A small image classifier, trained from scratch.
Model: 4.25M parameters, 32-pixel images, arch gmlp, norm layernorm, patch size [4, 4], layers 16, width 256.
Data: trained on made-up road signs on poles, 245000 training examples, 16.7 epochs.
Rows from block 3 of a small image classifier, named by matrix and row number. Rows with one number belong to one neuron. Each number is 500 + 50 x the weight over its row's rms, rounded and kept within 0 to 999. All counts start at 0. Numbers have three digits each.
After each neuron's rows are labels from the 100 images, of 14848, where the neuron reaches its largest size: "strongest on" is what is common among them. Only what is clearly more common there than usual is listed. The data: made-up road signs on poles.
# u: gMLP up (value half) (model.blocks.3.mixer.u.weight, 336x256), inputs 52-103
# v: gMLP up (gate half) (model.blocks.3.mixer.v.weight, 336x256), inputs 52-103
# out: gMLP down (model.blocks.3.mixer.out.weight, 256x336, transposed), outputs 52-103

u.203:489564407565500491490502576504543493514531556371500474500552500547494457535568623461499557500384500524477500543385500555500499498472504500513469579428418500
v.203:421507403500469495500479492582546567503523540436365500500431453511514493473500493500570500582500500483500616457500442548426414500558500488577481500561549500
out.203:555447460442486517577481518582443418418500500502541575521337468548526583410523492500500503524471472500518500500500542598470500500511542577445500563437508464
strongest on: white face; grey face

u.80:515531437483500500472528424474547532448483431500541500500549404401507559568500448499450440470425433500504462500364499500500500449500500480579596500526428500
v.80:475587604500494560403434449500459484500520537500500506489523500525472438370542519490436432483454513500500589512517473520500483430515579551474500405546500500
out.80:500500480409500501570500429607500464474575500446593633472512404529500480415500438492450473470500442481500543443628473477498500500467564500500397500489440569
strongest on: blue face

u.0:500500460513500500500500446500363500500504433500549533500500638395500500500527524407463493578578543500415500500500515562683511549500535542500546518500606454
v.0:431500537611434500500477556532542421500592463500618508502526412536500443659471456462500500500580500566533500399577582455511416519500421500528509376392523515
out.0:500466443534500441487528500563603461500599466500429500559500570528504521500472517525468500516598500480577500520516447507352499500522500326494444500500536500
strongest on: red face

u.146:569500397500452493529442598500500500445500551550500463500498499553500538579444450500500500526500513489500494567525520500473544571476524414500387558512569521
v.146:513468477447478492460465542500560500482500555485500500504544500499542438439542520530394453500572500500412500500423500463440500546487474500458593532500517494
out.146:500566495500415574500434592587452532556533500500491476508480500491595493549585443500595470500500437448500597500425485446571500492500500640511500479500500500
strongest on: orange face

u.216:485564556500500577538391500430500552358500473433548429625576500533504514507419570500448476520390479560351521500536444414511590500471500500518425373440500587
v.216:390500547500500581535510466415534500506436500500500550500500615466584500500570464632533500524413519500424500500500474500530545500442443551500500500587501500
out.216:500470493500508500392526565523517625433500600504448500577516510500500500500500391512415503477500512500528470500500445473500474546500500590621500500539479442
strongest on: hexagon sign; red face

u.53:500500494496500533500500329418505514456500500500500487486399467489500489590500510480500561457587559500444332495473637493500500547408463500481500593516500500
v.53:564598500494500455421559449605396604533470449593384559592420460518481500609554477500564532477580396480506500473500610580311500565500500471500500500560455483
out.53:500551443511500478393568531500500451476500422573413500515539500384550421500499506514446507497483503500482500500624500500500450505522503557467509550455500458
strongest on: orange face; yellow face

u.118:500499459572517585498500500500500481500500462598478472500548514406430500446500635500472467372500500500605425500429500425394616500500522539500573614458458500
v.118:500500500500520482500500500410374500418500500450500535485500500485586562561439528500500500500468455525480499646500529500536475486500500413475596500621454500
out.118:521500500491431488500572550475500425403500431527500500500560496500554617610465510485500500615500509450500500519500361414500464407500478509550401500596497500
strongest on: black face; yellow rim; blue face

u.311:582529567374533500575540500476548500433500468617429475500500500560535635529479460418500409500500500462500509417500523465479500485500500500500397472515500500
v.311:373538544500500465584500499509513500574573456567516500440500500545483441443425487500457358534469483470526563500500500500408500500512500499547557500317500500
out.311:500531500500480605444500500500500500513518610500519560494500500500637539394534485500414493500550323500500500297500500500589500500500500557500500500578547500
strongest on: orange face

u.113:397516500543500500583515499538500477519500503500500500500500573499492426388610500475477508509500582572427500573500500513500511500545467482448478479397592500
v.113:426588561578491500522500497505474500491500513487505432500540426398500543466500509422545546507570566588492500562500500500543561500332459565416516500570528459
out.113:537537466463567496521500503500560500445478500500500580449488500500423453500500408500551502371471500421500401360547483483475470374415509500500454492530500467
strongest on: white face; grey face

u.165:500526505500491558538526500403500502500452503500450540500485500500500481470494406426502555499503555648500500615500452554500500454471527454500500496500466500
v.165:500500593475533463470534544518596435490525548558500511493550500559482442535601482540480470430478522500492581500548559475480558601500485487545429500601545488
out.165:410442433339549425500402536444492524479549500500422473500500500500634545456500600536539510445500522500495500500434433477549500500509409411500546500449388465
strongest on: triangle sign

u.51:500500520569500500426500488483487500500432601500554576476493555542507436507517500441500419500499500436599499479582500571570500500497500535488477500555445500
v.51:454467461519512500470599489500414438505486501473591500389492526487508507582415594514577458490500630500494435533483538500503500590480525554457500443458498500
out.51:446468500554500566494500523500500438448478500500457500530616488528440500491535500454497453570516522500484500500500517549588500491500500440500543456518460538
strongest on: black face

u.14:474439500562597500486500417570500500602457500485500551488485542500397500498483500526472553455455466548500473500500556597500500500527500500500500481359470432
v.14:500476465625649500533436500522475516566453593480500548564495510581469500488500541546500477471476500498534500505500514500572494500542542465472420435452555500
out.14:500493434439461554536566478497562500482476507505471552500480414574500511513500500464585424488566459511502480445500508427518500500528438453406500504503550500
strongest on: pentagon sign

u.172:499429512482662558506420470500412500498578512478442500500541522518504500615449501500577429456444500553506500414515500553571500447500521494500581475500545594
v.172:545435637500445589579446538500500500539450500521562523555500470500488350396500496467607500500551457516355441573474428437500520472593433500431500494537472515
out.172:580500500445460420500590594543587569482500434493500477500500504498500399500424494523500500439458526441448500471607508486455498506488464468453513473500500424
strongest on: pink face

u.129:422448500563510461528491485509500457477456542570431568500500500500643411364574502565479448500524500500484518500500450495474517495445500500500560599500532498
v.129:472561426500500392500575500522481351571549476500440523500492477482602554518474436464500494500470434500500567500575413500500500552475500478500493403500500500
out.129:500286507513502500363504456529500500500524465599500543535456454519535484551520500525455527500598500501446476465500563500554625500405538500603422500500569426
strongest on: purple face

u.13:500465500522554526524511500548533529503578500579674500456500488500465579399489411459513525462509455500556494526451522482503568500517522560428500473485500500
v.13:560574500518500481512494444500493448522585440551558539463523533500500434500500401500581568548500509500446526500468397488500560500465500489577399473500500523
out.13:433433593542397519455454517432500545500500553500467564500447508480500446461544500473503500545500643487425500465627402455500500500419410500435450627531484518
strongest on: triangle sign

u.111:500533500486500500571500500501500500502588420502500468504500558417492493500504481500439470494504536500558540500644479549525500500491510497446453463500465500
v.111:521500491550548406500500500500522511500564500400531500500500521500581554500391500448500485494533549450500532500500389540473483500406500518508552463500520482
out.111:481433500578500570525504528522550353500411448472470427512542544475508500500515472582507442482486525505576590475676522403540366500459503544522500469577426508
strongest on: purple face

u.2:500478518505531500573498500529492535441530627509500537388500568500524421450468428475500500524439444374500588558500447471578563500500500427416460500500500546
v.2:441508564528500548500509500516500423574428456500500320474602557454500496508523500500500528470514459394468500572556511445423459406428450500512500384500505521
out.2:537500530567500415500524500461500453509500500548500485500500488406423500445500498500507478450515532521545500500518445542454554552500500419525576500500490420
strongest on: triangle sign

u.96:500430589501453500500483522528551539449500500500500502500500500500559540527461445500500536533598500501484487523387473500500578453500516500474516500465500567
v.96:541500500387562500530459500499500517500514376571500505614421454409501511493539474590459500577647420359500500500411500506500500500500500500561513579573510391
out.96:500500500500451379500571425474509392524548500500618453500500487500500500500472576500500500491507515533487560551557502576555312454450500494542478486540561464
strongest on: hexagon sign

u.84:500447438500500500475467517507506342500471523360449500578495602500503429475532500530486530487473553500400516476500469535499527424427500531539500552500500505
v.84:522500490500573474587500500500500500476523478417483551500568452434500531568536588498500515546467500573500500508500500463353445453448511460523549457577500500
out.84:505474531592531500500514517438500438414489500583510480471500506526511557503476482457500491444524558500613546500500540518483357472491291443500508614498575548
strongest on: grey face

u.168:525523408500545423424464577500559576515481522500500431437428572500540474500500625509539500543465500500424500466444446500506500589630521379500500514500474500
v.168:460500541538595380506500474581609556506500592454443523500547427500575478620543425538395511500415476500482528553500500537500560500505513526500459500500555500
out.168:635602560510435562548544500565516512500601626521504677466476630530500561480532463443521500500500496502466509456472440440502485535471500578509454492440600428
strongest on: circle sign; orange face; red face

u.99:515500500491532393563500488412493604509485530478542350432486460492488547473500490467533500504500552465442523384500487522584568503500500500559501467543554500
v.99:447483500469497498584626522395569455500463522485500554549474500500586538473462460500500530502446500500516500424451500530604408500512527500583500596552479557
out.99:550538500586500457500419439500500542529500592500576498510549393594500545500500562500500500500518504500492539609602500500500500444381500576506572557500446566
strongest on: hexagon sign; blue face; teal face

u.316:506476500549569500459472500605476500500486418498485543446539509528517500491518561458452650430500551415491464480452452528589526432596401500475500496373500556
v.316:491470530500529595445559500453636500500463579594500496500477528513500527478500500459450465533500500456513448531500543523651494505534408540500519512503475500
out.316:500558500487500500454518405500498417558533426479494500465521500525484548510500500520540500471489400425438501500524517328500500601526500506474500396571500500
strongest on: pentagon sign

u.115:417527477381500463489549350500516481500482439500567426469500435445500500481446573500600515509500564463500579589513476487500500500500500477456409485618583508
v.115:500524454537621481518538500500524443424500504595461488504500563480375533500478500430410464500544500506455500465500426500500545568500442500493535601520492476
out.115:559420500434525541495500611520521520500500467588437500484439542500422526420503472500511467471541500466500500476490394500427491380514476621446500500500500500
strongest on: white face

u.18:500500500500500395468479388500600418481500386500483411500500464500500500500471538408529500389500500454500514513500500500429500498467593547458535472469500600
v.18:464468500464500555500500495500500627500566550475566561564482497505456536460472500434501500500395584500389500429511486479534449405575302465453492510493538475
out.18:500500500497487605476500563423598576497500500547500472467569570523498605467500500500500500500500552503369472528517483514541447601595520567535500489475500500
strongest on: pentagon sign; struck through

u.201:451500500500510500438500500533480516500527510483432524500497500363465545518428500529532402500331511430509511500446668487500500635496500500500500515500500500
v.201:537500506500500418531486515500449500640500500479511496500500522442543500500500500500365507500510500500518500518500494500582527499500535444500424493500392500
out.201:516532500500500465485525590570460500464508500496473500500539403500524479500483500543612509500500580532500482351439500675500462500500430500524454464476500398
strongest on: circle sign; blue rim

u.299:500531570459477393500554500500450552530547428597500500594471465610536630500512500475534533525401497500498602403430500560477511538576508560586339494498500566
v.299:395532474570500558602484500500460527506571435588449548493518500495544431500500504443485556492500622384500516459440455503672500561506416500409493505562500414
out.299:487500588539543443440500500500500412423476500465542555527432488417514590511597484591529500500487482481487500397459473409500500400500450504500535484500428559
strongest on: pentagon sign

u.76:468556660500486488427514538474539500442500560500500500500480500500592470420500592499522449512420500478500592500452500500500470507576500392423438560500578578
v.76:487558508577458366545482500500435500500493586482527577500594499505463500450500455330500535550539521500640431531478500500470487482500515456500441500500588500
out.76:500550500500500500459500593526500500500511490500441500486529500512464476446478456486420444577538518500544523500433476540490617566364537508500588500475500500
strongest on: red face; orange face

u.258:500500443574472441456500600569500554485428540434477544440500529495486439500549548404533544500462432500545500500500580500542571526448365558493472460542553428
v.258:500500524555579432500538506604507559500549464546446635442558507500555530500500500500490527500500472504471474493558569500443477436511427441467498555561509496
out.258:500500408559500492483473500509500465620500500470588500492542552549621550531461500508500500553571562500416460471550471500598479500493500500524524518486394480
strongest on: pentagon sign

u.217:473567468500500500500497463500571535500468500543515587516545507500499475485574449500518482492490500660485574448500464473517425500500488408417500500500500443
v.217:500460494497500500458500521529502475413506500601631547450435500554481500521500417500447450517542435590506590500536513500471500555500500569535559561575500500
out.217:462500500500500407410386500514514442500500500519505481500455500471500434623427472477448500500500500500443390500539500512527520500558500500501500500569626500
strongest on: pink face

u.35:576462500500516456500552552457500500428371542446491555425494500500500518430472500581562451522500529455500466441480500527500500467617500500524531522481500580
v.35:610500500483500523530500451500510500439580500473510562558439500552500590500500594497513485484581477464453418574540517450500500456403500423578464500430483483
out.35:500500500477500510454466500510467430563432500508500538484504545506380556526500496461500499500431535500500500464470500521552466442561563409474457391500500448
strongest on: hexagon sign

u.233:482532426417500413404487519426411491500523513500500402606537435465438501504500500555559484542500500524500559480500467500500445687568436473491500488623500420
v.233:589563500531543608500459466415500413437500595500492490502500552545423479589413510500578500436494542500484458459451500446588476500544542476427511398500500533
out.233:489505535444559502500443434500472500410514506500572500500526514551438500554458416510500500500612496449543461535480552439614500481464500500550396439500556527
strongest on: brown face

u.187:402487482457500500589489500500407496529600500500452603500500542500466549562500500485500547537504519581500548597521500567500413543500561443549555569500475527
v.187:469471500500505587500500500500469424452630500558500500429500545500500500571354531452500528500372403591500500594500573507500461539500500587500609379500500570
out.187:500500500537566439515493500500500450500500495422414393517500536494464491535500432544500413583500500555500537452487485540500500535537500500563579372500533500
strongest on: square sign

u.28:601488500493593708550462592572482500539500512500549500482500552527406456565500512450490477382636534516500582415448396548563500480581500651567566557559488461
v.28:549500535430500500447500500500500500500491386443540478517493500484499500597500454500451459500500491480436500485536449540472438500446394536419500500500543500
out.28:467431550445500447500521477421548500458567416500608562499517600531614453486500500485500467527394500500532517500628527303474559421537453500355500413575485498
strongest on: green face; black face

u.17:591434452502388500446487500554580500350484442500449499436567529474500500485532402357480484500520579581500483511524431472495511474554447601500582396506597442
v.17:523500500501598450373522470500428521426537576554458500453500482577519495514529512500497500539460531517470524491488390531451538500493500500500429559546501532
out.17:481502500470541504438459537500551503496550500465489575488468489495539500592446500539500567587500492504557500418500500480457528500500492497436388635471517599
strongest on: brown face

u.195:461474502377500500434479500500498495500418500436500500500577442491559613408500593459580514469523500500500500452480500470547500540442510552525500465624512500
v.195:515448580500538482385500542415500439463569454523500562537445576500482514515500500500500500497519558517538441497435367457500500436603548500500500501457486491
out.195:433431427500419552492500525483500500509536500516419500500467480479500508500455500500529403470563439407578500479459500557468500559371591527538541574469513500
strongest on: brown face

u.328:476470432500533551583500500578500570500503500456427520495534500466517500500500451515493500383463553608500487441426500561581500542500628562516487551500563510
v.328:500548505500474604527500422576389460409448470615541500500395564511500500559500500553517554532500664476538521500592500530500500538500587518500456463509423470
out.328:457500551506500453456500596417492449477500500496496500616472633476531520500500495500437576448407463508500528325550497500512587538589500494444541538495484478
strongest on: blue face; yellow rim

u.256:500500568500470500489537500500521457500497569518435427645500500500500563541500500576547500486539500556500443500431366522500625500536519621430534567500527443
v.256:500500500431500500435540570475500500461500500500480500533385487500500500566540538600497500500494529500500564500532488560500461500435500500500598500533524547
out.256:487535500580500500537404454500500577500378530545461622492500462556500500524500522494390500500500484389375602616500568513519513500477454612500430500500438489
strongest on: hexagon sign

u.136:467526473414547505552500613592477419399514481485500605464431508523466463446500538569541500510580400431500500483424500500500476378500629500500500568500563500
v.136:568574531400517500452493500467486500426500500430554500500493563585593500490494496488500467500593535490500500501500571558373500408452560550436425577470500561
out.136:520460500518494451578521498544500421500500439500500528341447467598500500500512365500598524524590500483555500500500475456536472403500549549500447438500500500
strongest on: orange face

u.56:391425472516495500500430500520438457501496500532500422500502513590487461587433500596572684500500500526510511500500484500570543492516528569529500500500461524
v.56:500500486500500500500543500528500500500500502500493500444500567383500508576489530463500485500522475500533539584533468536500421500490500503500500536465422500
out.56:604505494500531500444500500500621500452507500500395500500539547555618475454500500360500536577500570498581524390445444465465327447437421514563464458480486426
strongest on: green face

u.301:527563580500531525512500614587522423480496582556566522524500525460373482451480500561440388500525413431438434598542500514488509566594533500463446555545492500
v.301:472500508535477429514435500453486508594474500500563514498541372500487500479434425500471436591532556551475451560573544507448459551485422604446391466538477500
out.301:527598418456500511487500455500500500500500537500452574500465500654555500527462531364500469523500428485471624574463408500500512468500476560500500554537470704
strongest on: red face

u.294:500412500566500500616444486500399410500480500500500500537461492480500526417500512500501500556500634558577496526468459544532500606532473525559500475500415494
v.294:507500578500464500640517500471500436458500500555500500500500530500500446575583473500448500546468500512509544500496500490366519500499581500496500504455473500
out.294:449606500500500467500500500506552441500461500500570439571481539500500539464500426477500382500601500456500500452500452500500500467480500512473500500414520415
strongest on: square sign; brown rim

u.257:550544641499551495460406527541506537461542393500500500532471500500435577419500494555540500500480500451500426500500468500514489544498537504597497434572500518
v.257:437500465500500481519464500500522500443461500500509532453500515500450671540529476598535500500473529439466533500500498522552542575518397589502500502531500484
out.257:494475574448433500409526594500565534564614580358512461466527500450439558500499492500414500522500500453472500496500462403528616500500460432572455481500500475
strongest on: hexagon sign; orange rim

u.330:438600574431654527429437401500575408531500486414557500466500490500500530468467500544500596500587500530548507454581475500520517500500495500361376600511472568
v.330:423399502459500569444435408500500472434571500515500465470530500636600588528520617503482500487576637445517507558515500533500418368424479494500411516500500582
out.330:495485576457500500500500500364447563500504449500500398516577522523500500500474606500500471500500555446468526500505530558573500458537487605494419470475525381
strongest on: red face

u.106:541500566582464500441557531500394488656541470539500511500500498520500500566500517532500501518500500500544463498500541500500444402512607500406449563575500603
v.106:500500566444500473500532526517500593451500566545500426461644411540437564469500556479447525595527449548552420488500500500585563446490509547447500576513443491
out.106:423456445573549581488496500505463514500500456525453469465598500500525532462530500423637596504500445500500454486500485587500497521500521500500543500545558462
strongest on: black face; square sign

u.144:500702528500477470484495469428525547500500504536500500500471458501641574507500494500464562452500500500510492623499500555557489501447500500609483500478500498
v.144:475500500500495469434467466455500500500500453500466504500514527474410512409534511502418542500366544500545503543500589468500446500466538474567472522570490500
out.144:566486500656500506613458440484518648636388500515500500602500588534500472476500455500578561418500463500500500523412500551496500451411500546535398506359500480
strongest on: orange face

u.182:473380500474500579477505500560562500608591579537555451438534500500512467500548504379500500500500500495517526500468434454474500573405500512488500540500562500
v.182:562500500500434445523457469546570529512594472533500477466490464547500632500510404532588468500632500573500625453463500404470500500399632444549623500474450469
out.182:538593433542442500446561500598552524531500500523459393523500393500497551499521500507460581500415500578584500568514458500575562473539450488619500486500500459
strongest on: hexagon sign

u.72:536548577462571531573500537495531552471500500500564512500500548537530580486500500604450530500466500518409465481542509493529507515565459500478521549508466500
v.72:460500494500500563519552500419500543477500505500488500595530590429453456539478437512528500483447500530479464510500556503500539488571422500497500543507592647
out.72:465500500498500452506507411500424500500448500447500500500579560500537531468491552532500500478516554462460576500534527463500500416520558455431418500497551500
strongest on: pink face

u.132:500500500500560568500584500500500502541500500500500500500500527500500500486422500500500500513487542500536500500364553500404500500479500500519500500414500379
v.132:500516590500500518500500500500500385463642465500483500500527456500500500500500500491500500500630618500581500500500545500407503397494500517662500663500617402
out.132:500545465500500427470500461570500500470450500500506500500500500500500500500500513500500500494500500500580500382566500500538419500342500500500392500519500500
strongest on: orange face; orange rim

u.191:525508420565419500500565410514500466436440464606500533546458567407500502549482507598542500500620448457579526500605469425546490476500513500527436500419508493
v.191:500421362463563500500582500518521532538500562500441448489488555528456500415537570441529493425518447483545500500596500466500558500470420500500551499441478500
out.191:536519550518454500481376500500500511500432430421500469500526500445559500493500500500492446531474588500443533584432498420440569447540500565397552450500591580
strongest on: purple face

u.170:464544500500581532495556518500416506493500552459581429500577584661493500497420500523458436500543562500500488554516539496495492500557456514584574454482500489
v.170:500401553504638500500449500500465449500573500543500603461503500573482500455478478498500510500474548500500439500583485479614500505492500307500683422514500500
out.170:470602571506566500528390484514525500483571555501551500458548500464500414536500588523423439483480467487500536500529500496500500500469465510461618436583547496
strongest on: grey face

u.227:500465471500599480566418630450608500509573500462500500500500500500570500523445546500505486634500496498500476460447491483500525488500565409451487531558338481
v.227:575525500512500416441500541545447655430514592592540572500479454520494567500499510553460500544451518594539430491500500526500525500500484500587432631439573420
out.227:476510525575442500518500534585506500500500383437530517587475581500543587390536524500500500523500500537392530560500531481500523396548500500508404515486512530
strongest on: pentagon sign; hexagon sign

u.280:489559500525542500398500635500500528500497500446415510504432541500500500526419535500500535500500478433565496500500455542377573404476569503570500516500375500
v.280:460547502468500500500384497469692464523460501412452566500460446462570500526402529586500535418485500452406500558500508500446499500464500482500452500500417526
out.280:489500504397500473520609500460434404513525500500536500563421470500509577557527500477500500500500500554500453507563624500557441411468500538448500475500437505
strongest on: square sign

u.234:568539500500500441539516500500500428469500456537500547543525462500472551517526500501518675500471500500500552568472564427584525463450500500500598504424500440
v.234:436468399428450353465485472500461524500500481500500467536550487500456506500500483450476459543559500569667500500500584443467524514459437447496500513422500396
out.234:621690465513500370575470493493631500446607510517499567461500554500431564509432483500572486562500518519420500439493478518357500585483500500481535408500500496
strongest on: green face

u.160:491550493473595342497478500463513560462500470489517358500519469504527546565482501483458500500499526495500500356509583500556502500500543500500426500508524477
v.160:484500480516509500453453500605500627500508484431458619500525451500352500469384500417500494593500492525556486475452474494500500500488432523596500551592465531
out.160:594538500457556504469462500500416463587583480384556523442515627426497500497486454500500436500500463500500499500500434500501500500462500500427425530456500484
strongest on: green face

u.183:520414432617397612553425440579546456534500500505500393500585466500423463441452536500500500369561448442506500464500430450500500447478553496500472442508435521
v.183:485616439517497395357500500492485510470500542494511440405487500500500502445528500455500493510563539402508464546469523500520431500465500491500462512437494500
out.183:504584500533434415500456500429508460415500487437604581500500450500500524535575453531393378610557509443519500500500539617559500356500374500522439500526571500
strongest on: circle sign; blue face; teal face

u.309:538500500507422427532500500500491509500500381595500500500457633500522500500374554500470434500500558504518422500463436500540425500579525500500500500408560500
v.309:514500557500500482540597549424500500500500417500444538500500527524500500538500535500399500500497500500500535500500500500500500500361497500591484671463566500
out.309:443500371500649433517500614500500504491500544500514500500500523500509500500564534500500500516449500500500500500500427408469500500373627597500500554560500564
strongest on: orange face

u.213:492656465448518500444438500500500505576543657509428457452504510500443500526500543511500449572431500477500500485500531500500476500500403565500500500535400551
v.213:500500528487586561536475500536524491484598388500443534534493500519480500500458540606505500500490546555500517418624485557500586477519500532452452454522500476
out.213:552432437500599543652522460559500508453490493412437500500500525496500508369479533459455562549539450484501407476423500519476465472500500528613545595545500557
strongest on: white face

u.161:389499500554500536474525500522500494552382526462481500500618611517500554500518493453534500498489564483623514389589530542492500500350455443500416555565487500
v.161:561549403465581478609436513500562519437472500491502417500496500456500500514578500463530491442477587464575555483500559500446500541500404560499479335513653479
out.161:464449500500556616576406604500565500555500484590529478511500509500565388486500566412536468490616380446436500522500500451500438564510514542500434475500500579
strongest on: circle sign; blue rim

u.73:558500500500460500454500434510432500588500529570573512513500405481563500521459496500503437482572491541500562498550560524500565500610515544500556500500379500
v.73:500500478507456450500500500476500489490562540500475512433487491428558531563482550500500406520511500500609504500585438550478529500500580500484424540422460577
out.73:500500406626500550493421500503500500461500375500553500605555604438500367508444525500415500519482428535510525500593479500500500525577500539500500500500493459
strongest on: purple face

u.48:484500436542500500510534386500529555500519500500599500500487500503554500548447515461561500467500539443541500500330429500500553554450389498500581585509463553
v.48:500532480553578516449540549500553481500465486586436594500478570577562497500469500566474526594418487326470455472492500499608549524552531533431375584500538500
out.48:500500590522521486539500500650500506550578500651480502432599465464500463500561500484500500616434500500500525478500500467500525500500517524514449504500500508
strongest on: pentagon sign

u.304:500461506488561453542494569499530503527500520389500500500579500541308560516442573470500578502525409484500500514500470591520493500573585407500521477488489500
v.304:500555504586424500500516470500500500516532492442415516404500554500500519475500500545525500497515542514403406500438423551444472500472500420463489546463547501
out.304:566474466434455448498476480445529475490474493568487500514500500508586500655500500500500468500567571443500500543401500500400500353408456479500470450486485564
strongest on: square sign

u.24:500500500558500469500500500579500540441500525398500500373500412338530500475415500648470500490384500500563500500383532500537500541500500500394561431500395500
v.24:500500520592500521500500500520500570500471371319401500500500331500500621500500500589618490500382500500500500500629500598500500500500500500500500500500500574
out.24:538591500549423500567500500500546486500500500549475509500500500587502513500609528500500500500500508496536412500509552591506432500500500500480455541500500433
strongest on: white face

u.232:548500573500576404500541513500543590453530480476500500500504500478467500487444478414500500450500500500564500500510500428615373502565504500433479423445492500
v.232:555533510393500550500536485500586391500500545494629500493531518473500532499500574500429495476500500548500580442570546509452401567416596460411519575506497500
out.232:565512439500557492548460545472409474518448500430500472531592500500591420500519425486427500484515410500500515449500518500500561500419457463588623543501500609
strongest on: pink face; green face

u.189:463593403500536500500521505502463550486500459577500545441416551500500529491466566560500500412500385491500389534500593500590500531475523609596500500545480500
v.189:479493401500500401496500446500500565545418500542493524500500425500541500500500475594500553457500558450517487489531500500343500500500598523503428576404500500
out.189:599500500500500490494490504395500495500518477557510488505459500500590482565517500536428562393500573477500611481500517486500500468560469586500428500500594500
strongest on: circle sign; black rim